From a checkpoint of a small contrastive image-text model.
Model: 64-pixel images, encoder arch efficientnet, text encoder width 192, text encoder norm rmsnorm, text encoder activation swiglu.
Training: muon at rate 0.0092, batches of 256.
Data: trained on flat shapes of many kinds, plain or patterned, on busy backdrops, 195000 training examples.
Rows from block 2 of the text encoder, named by matrix and row number. Rows with one number belong to one neuron. Each number is 200 + 30 x the weight over its row's rms, rounded and kept within 0 to 999. All counts start at 0.
# gate: MLP gate (text_encoder.blocks.2.mlp.gate.weight, 768x192), inputs 0-191
# fc1: MLP up (text_encoder.blocks.2.mlp.fc1.weight, 768x192), inputs 0-191
# fc2: MLP down (text_encoder.blocks.2.mlp.fc2.weight, 192x768, transposed), outputs 0-191
gate.675,223,194,250,260,200,200,200,200,254,200,248,150,232,228,200,210,200,200,200,200,200,120,200,150,200,200,200,125,227,233,200,278,200,200,122,172,197,200,200,187,200,200,200,165,220,200,260,171,202,216,250,258,200,200,184,225,200,256,168,172,176,200,200,221,212,230,228,200,200,200,200,200,200,200,192,187,245,240,164,200,175,200,211,200,240,279,200,262,200,131,171,200,248,182,183,193,200,200,200,317,231,200,127,200,223,174,252,208,200,173,200,200,159,217,203,207,200,170,176,200,177,149,200,232,200,200,200,211,207,152,200,200,201,200,150,178,251,200,215,200,220,245,180,200,129,200,200,200,200,238,168,189,200,221,278,189,243,172,200,158,200,200,200,200,200,206,200,219,256,170,200,221,211,200,160,200,201,260,210,200,223,200,254,253,200,200,200,200,169,216,222,196
fc1.675,197,200,213,200,200,176,200,207,146,200,274,200,200,200,91,200,221,170,200,200,200,139,127,200,200,168,200,200,227,200,200,200,200,203,191,200,200,177,100,197,200,200,200,200,200,128,175,174,236,200,242,210,200,165,225,167,200,200,200,200,128,200,200,200,200,200,187,200,200,208,253,191,200,200,270,200,200,189,200,296,200,251,227,200,200,200,225,200,233,181,200,200,200,200,200,171,209,270,200,200,237,224,200,233,200,189,200,200,200,200,193,240,146,179,200,200,196,170,200,177,213,200,200,261,173,281,157,200,217,212,200,90,200,180,200,148,211,200,181,119,200,175,132,200,207,238,200,200,200,234,260,200,200,185,168,200,186,200,176,200,171,158,190,224,216,200,200,231,200,200,222,207,167,200,200,200,200,213,245,286,200,200,247,229,227,184,200,200,200,188,254,170
fc2.675,200,200,182,200,246,200,200,168,200,200,224,195,200,200,200,220,191,167,200,200,200,200,274,148,200,226,200,200,180,200,200,200,180,236,200,200,200,175,142,200,200,200,167,200,200,200,183,136,200,193,200,149,228,200,201,200,182,200,200,200,200,176,200,200,167,162,200,200,268,200,286,200,200,200,164,200,200,233,150,220,190,200,265,200,224,200,215,200,257,200,200,192,200,277,279,200,200,220,216,200,260,200,244,238,232,200,200,274,129,200,235,276,200,240,264,286,200,200,200,200,200,200,200,200,200,242,200,200,200,145,200,200,200,178,160,200,200,200,200,200,200,200,200,179,200,200,200,274,200,200,122,200,206,174,155,200,200,144,267,200,200,132,209,200,192,200,200,258,200,200,129,200,200,195,200,266,266,200,247,200,200,200,200,200,200,234,157,215,157,200,263,200
gate.676,230,167,200,200,224,160,200,200,200,113,200,173,200,161,200,162,200,198,200,220,179,252,224,200,200,181,200,200,245,228,200,200,254,223,200,200,290,254,178,200,162,248,200,287,200,254,199,192,200,200,178,200,200,200,215,200,200,200,200,84,151,200,200,168,266,240,200,200,194,180,123,167,170,200,236,200,198,200,237,200,200,165,200,200,247,179,200,200,200,200,200,200,273,200,201,200,250,196,200,182,152,264,211,233,200,200,199,200,200,202,157,220,200,227,200,210,200,200,183,159,200,200,200,200,136,254,200,200,218,200,200,213,200,200,200,218,210,181,243,200,200,210,200,200,200,200,272,200,200,180,199,254,280,207,200,200,205,144,200,252,200,216,180,157,200,200,168,200,166,200,163,256,200,200,200,200,265,164,200,216,183,178,127,219,252,151,192,200,237,149,200,206
fc1.676,230,200,200,200,195,177,165,200,236,120,200,200,200,200,200,200,200,170,234,200,211,188,200,200,270,158,219,215,173,214,196,210,215,200,245,226,250,316,200,194,200,225,200,200,200,172,131,163,234,301,200,119,200,237,222,156,205,200,200,106,200,205,200,184,187,224,200,269,200,200,200,200,200,213,249,200,193,155,152,200,200,200,144,259,200,126,200,200,200,174,200,200,188,164,162,186,200,200,200,200,198,252,216,200,206,200,173,200,232,200,200,200,268,200,200,200,200,200,184,200,200,229,200,200,200,244,185,200,233,200,226,257,263,200,139,200,229,223,209,257,200,200,147,200,200,272,200,158,200,165,251,200,200,200,200,224,209,200,200,199,200,272,200,221,200,200,189,161,172,200,210,200,196,200,210,158,200,189,183,227,177,200,200,260,260,183,200,200,219,155,183,200
fc2.676,200,249,200,200,200,192,200,172,189,200,164,200,200,200,200,200,200,200,138,200,143,200,249,188,215,165,200,274,176,200,175,148,200,200,200,200,246,200,260,167,237,200,200,294,200,242,171,200,200,232,200,94,266,168,211,269,266,200,200,120,200,200,200,200,189,200,247,200,200,200,154,200,200,117,200,177,225,220,252,187,200,200,200,211,200,216,246,200,246,189,225,200,200,180,200,200,200,183,200,200,221,246,229,252,200,252,200,164,273,200,275,200,200,200,238,200,200,172,174,200,200,249,200,182,136,256,200,200,163,242,200,200,200,209,121,200,240,221,230,258,170,275,200,200,200,196,200,200,200,200,200,200,200,224,161,212,200,200,226,200,250,200,200,159,170,200,200,200,200,200,200,228,200,173,200,200,200,174,200,200,163,200,200,266,200,200,200,200,200,200,176,200
gate.677,233,233,206,200,200,200,200,200,200,200,200,250,134,191,200,200,200,169,200,248,200,159,200,200,200,200,200,200,118,232,200,200,200,200,176,137,200,262,215,160,172,280,263,200,174,256,219,200,265,200,211,200,209,200,248,187,209,208,175,172,168,181,181,196,200,136,200,247,142,200,200,200,200,150,206,173,186,243,168,235,200,200,231,213,200,180,200,200,200,200,172,200,213,222,250,200,216,199,200,143,208,214,236,200,268,228,120,200,200,269,200,253,278,200,200,200,175,200,200,230,200,200,204,214,192,200,200,200,200,242,190,200,145,182,231,200,237,200,140,272,216,157,200,145,200,200,202,200,200,169,186,224,179,241,200,200,200,170,200,170,224,264,200,248,206,200,200,189,200,212,200,280,182,200,147,200,187,247,235,162,200,200,200,200,248,254,200,200,200,231,200,269
fc1.677,161,200,168,166,260,212,214,213,156,200,200,212,200,272,271,200,154,200,170,200,176,194,214,266,155,200,169,215,191,200,200,200,200,200,200,156,200,200,222,200,200,200,176,141,190,175,200,200,227,200,186,174,200,101,200,200,181,200,200,200,200,160,200,257,185,200,224,178,177,200,200,200,234,200,165,200,200,281,200,200,205,200,200,190,270,200,200,200,200,237,200,200,200,223,197,200,200,225,200,200,179,200,190,226,234,200,170,200,188,200,265,177,265,236,200,200,224,200,200,215,233,171,280,200,183,200,200,200,147,122,200,198,200,202,200,200,127,207,202,242,258,200,176,245,196,200,111,200,200,122,200,200,200,227,250,200,229,114,200,206,190,158,171,200,247,200,200,200,135,189,200,176,311,200,215,196,200,200,200,200,200,172,162,200,200,151,200,179,200,222,176,200
fc2.677,199,200,255,200,200,200,200,200,200,159,142,200,200,222,200,200,242,200,200,200,200,187,199,200,200,200,214,200,235,200,149,252,200,259,160,238,200,159,254,194,213,161,200,200,253,200,222,142,200,182,200,230,200,200,174,200,161,266,200,149,200,200,200,165,271,220,151,200,247,235,261,200,200,238,200,200,200,246,200,207,223,172,200,200,200,200,231,200,219,249,239,200,200,200,131,241,213,239,223,200,200,200,200,143,200,200,200,200,207,200,216,248,213,200,200,200,228,216,266,200,200,214,234,200,179,163,200,231,164,200,256,200,200,240,177,276,200,194,200,201,208,258,162,236,263,200,200,245,185,226,200,212,159,183,241,200,200,233,200,268,171,194,200,200,227,264,200,129,160,200,161,223,200,200,230,200,236,200,233,123,187,255,219,200,275,200,235,138,175,195,172,225
gate.678,138,140,200,200,210,200,211,200,268,139,200,259,200,176,190,199,203,200,200,200,228,200,165,236,270,178,226,199,200,200,269,200,195,200,200,215,151,200,200,200,195,184,187,200,220,196,200,200,229,221,200,200,200,180,200,228,134,200,200,114,200,154,237,258,200,200,256,177,200,200,216,149,200,200,190,121,200,170,149,200,238,200,200,200,200,223,194,200,165,200,200,200,112,200,254,200,170,251,200,193,216,215,200,200,160,200,200,190,200,157,246,233,233,200,196,200,200,186,177,200,290,214,196,147,200,195,200,165,206,191,200,299,244,200,184,225,264,196,226,200,200,241,200,200,200,186,200,145,229,192,200,168,200,200,200,200,129,180,200,200,200,200,124,237,276,200,215,212,200,200,200,200,153,204,151,200,200,184,200,163,172,200,200,232,159,200,221,140,160,200,200,200
fc1.678,200,200,200,200,200,200,200,219,155,200,200,218,200,199,189,200,230,216,222,129,186,134,200,221,200,206,271,251,200,200,200,200,200,252,200,195,200,200,160,200,200,222,208,200,220,232,182,207,215,195,222,200,200,200,200,180,241,200,200,168,244,195,200,200,200,200,200,200,274,200,200,178,109,200,200,200,256,251,282,170,200,154,200,200,200,200,147,200,139,258,194,200,200,139,194,253,212,194,207,273,200,146,200,228,247,200,144,200,200,214,221,210,206,200,162,200,205,200,200,200,200,136,206,200,258,248,200,200,200,200,200,200,131,200,229,142,200,219,189,221,200,217,163,200,194,242,186,198,250,227,225,211,200,143,200,200,148,200,200,220,241,200,194,123,200,200,191,200,139,200,200,242,200,178,264,200,200,200,200,175,202,200,277,273,270,143,200,156,200,200,223,226
fc2.678,220,200,200,186,200,155,200,185,200,200,313,207,200,179,123,104,200,202,163,200,229,260,200,203,174,200,200,200,196,216,200,206,200,253,163,200,147,302,200,218,200,200,213,200,204,200,200,200,154,176,200,200,200,203,200,223,200,173,200,203,200,242,199,228,200,232,200,200,230,220,200,200,186,193,200,200,195,224,208,200,200,200,200,200,200,181,139,200,200,183,200,200,166,199,233,270,150,187,200,154,173,222,200,200,176,166,220,221,160,197,200,216,197,141,133,200,143,180,200,199,200,167,111,183,220,200,200,200,200,200,158,200,201,164,218,133,200,200,200,200,231,226,193,200,200,200,200,200,253,106,200,200,245,147,200,200,200,111,200,227,263,159,112,250,200,172,200,235,167,200,193,153,169,185,200,200,180,200,216,178,242,159,178,200,176,200,200,193,230,200,200,200
gate.679,200,187,200,223,200,122,216,200,152,200,200,150,200,200,149,130,201,176,189,200,141,200,261,200,180,195,202,200,186,264,227,200,200,176,200,200,157,205,200,179,200,200,144,200,200,200,247,200,271,149,277,189,221,234,243,234,200,239,228,200,200,200,169,223,189,177,229,200,200,233,186,200,200,221,279,200,218,200,211,269,179,242,130,186,284,189,229,200,200,216,200,200,150,229,200,200,207,216,200,238,200,220,200,200,208,182,200,109,250,200,136,211,200,200,200,165,200,228,200,221,200,200,200,200,200,152,200,242,200,200,163,176,200,200,200,200,200,146,214,200,246,182,241,253,200,200,240,246,241,200,218,200,216,184,147,200,167,200,264,200,200,299,135,200,240,200,200,183,233,200,200,200,186,200,187,200,186,205,180,174,223,183,178,230,180,200,212,170,200,193,169,253
fc1.679,200,200,259,200,192,200,200,200,223,200,200,200,200,244,242,200,200,200,200,200,189,145,236,200,185,210,200,200,200,136,200,241,227,200,200,200,184,233,200,200,195,200,200,140,292,264,165,200,200,283,200,172,200,200,235,146,200,181,200,200,200,200,170,239,200,245,190,164,200,200,200,200,200,161,198,138,144,177,200,200,200,200,325,200,144,153,169,204,258,200,206,215,219,200,200,200,200,165,200,163,200,229,171,152,237,200,200,200,200,213,200,242,200,200,238,200,197,92,237,200,200,171,200,200,176,200,214,200,169,227,161,200,200,201,260,246,234,230,200,247,200,200,200,200,200,200,200,200,121,200,172,234,158,200,134,169,200,200,200,198,200,200,210,242,200,200,200,200,200,200,200,186,200,200,130,200,220,177,200,200,200,208,271,177,192,200,242,289,266,200,201,200
fc2.679,200,200,200,187,153,200,200,187,162,196,200,200,200,200,200,200,254,200,200,241,190,200,200,200,134,200,142,172,219,154,233,200,200,318,155,200,187,200,242,166,200,200,216,200,200,200,200,224,178,214,200,295,151,203,235,200,200,200,200,154,200,164,152,156,200,200,268,200,200,230,193,200,200,238,200,260,217,209,160,200,200,237,200,200,185,156,112,170,200,200,287,155,235,200,200,186,200,200,178,199,200,200,200,230,200,200,140,151,200,200,185,200,148,157,224,230,200,158,168,200,200,200,200,200,200,208,236,252,202,200,200,200,164,200,200,200,200,155,171,200,106,200,200,198,122,247,153,200,200,200,215,200,200,126,200,145,200,200,200,233,200,200,212,200,200,154,200,200,272,200,200,200,200,200,200,233,246,212,200,196,251,194,200,155,252,247,217,200,227,200,200,176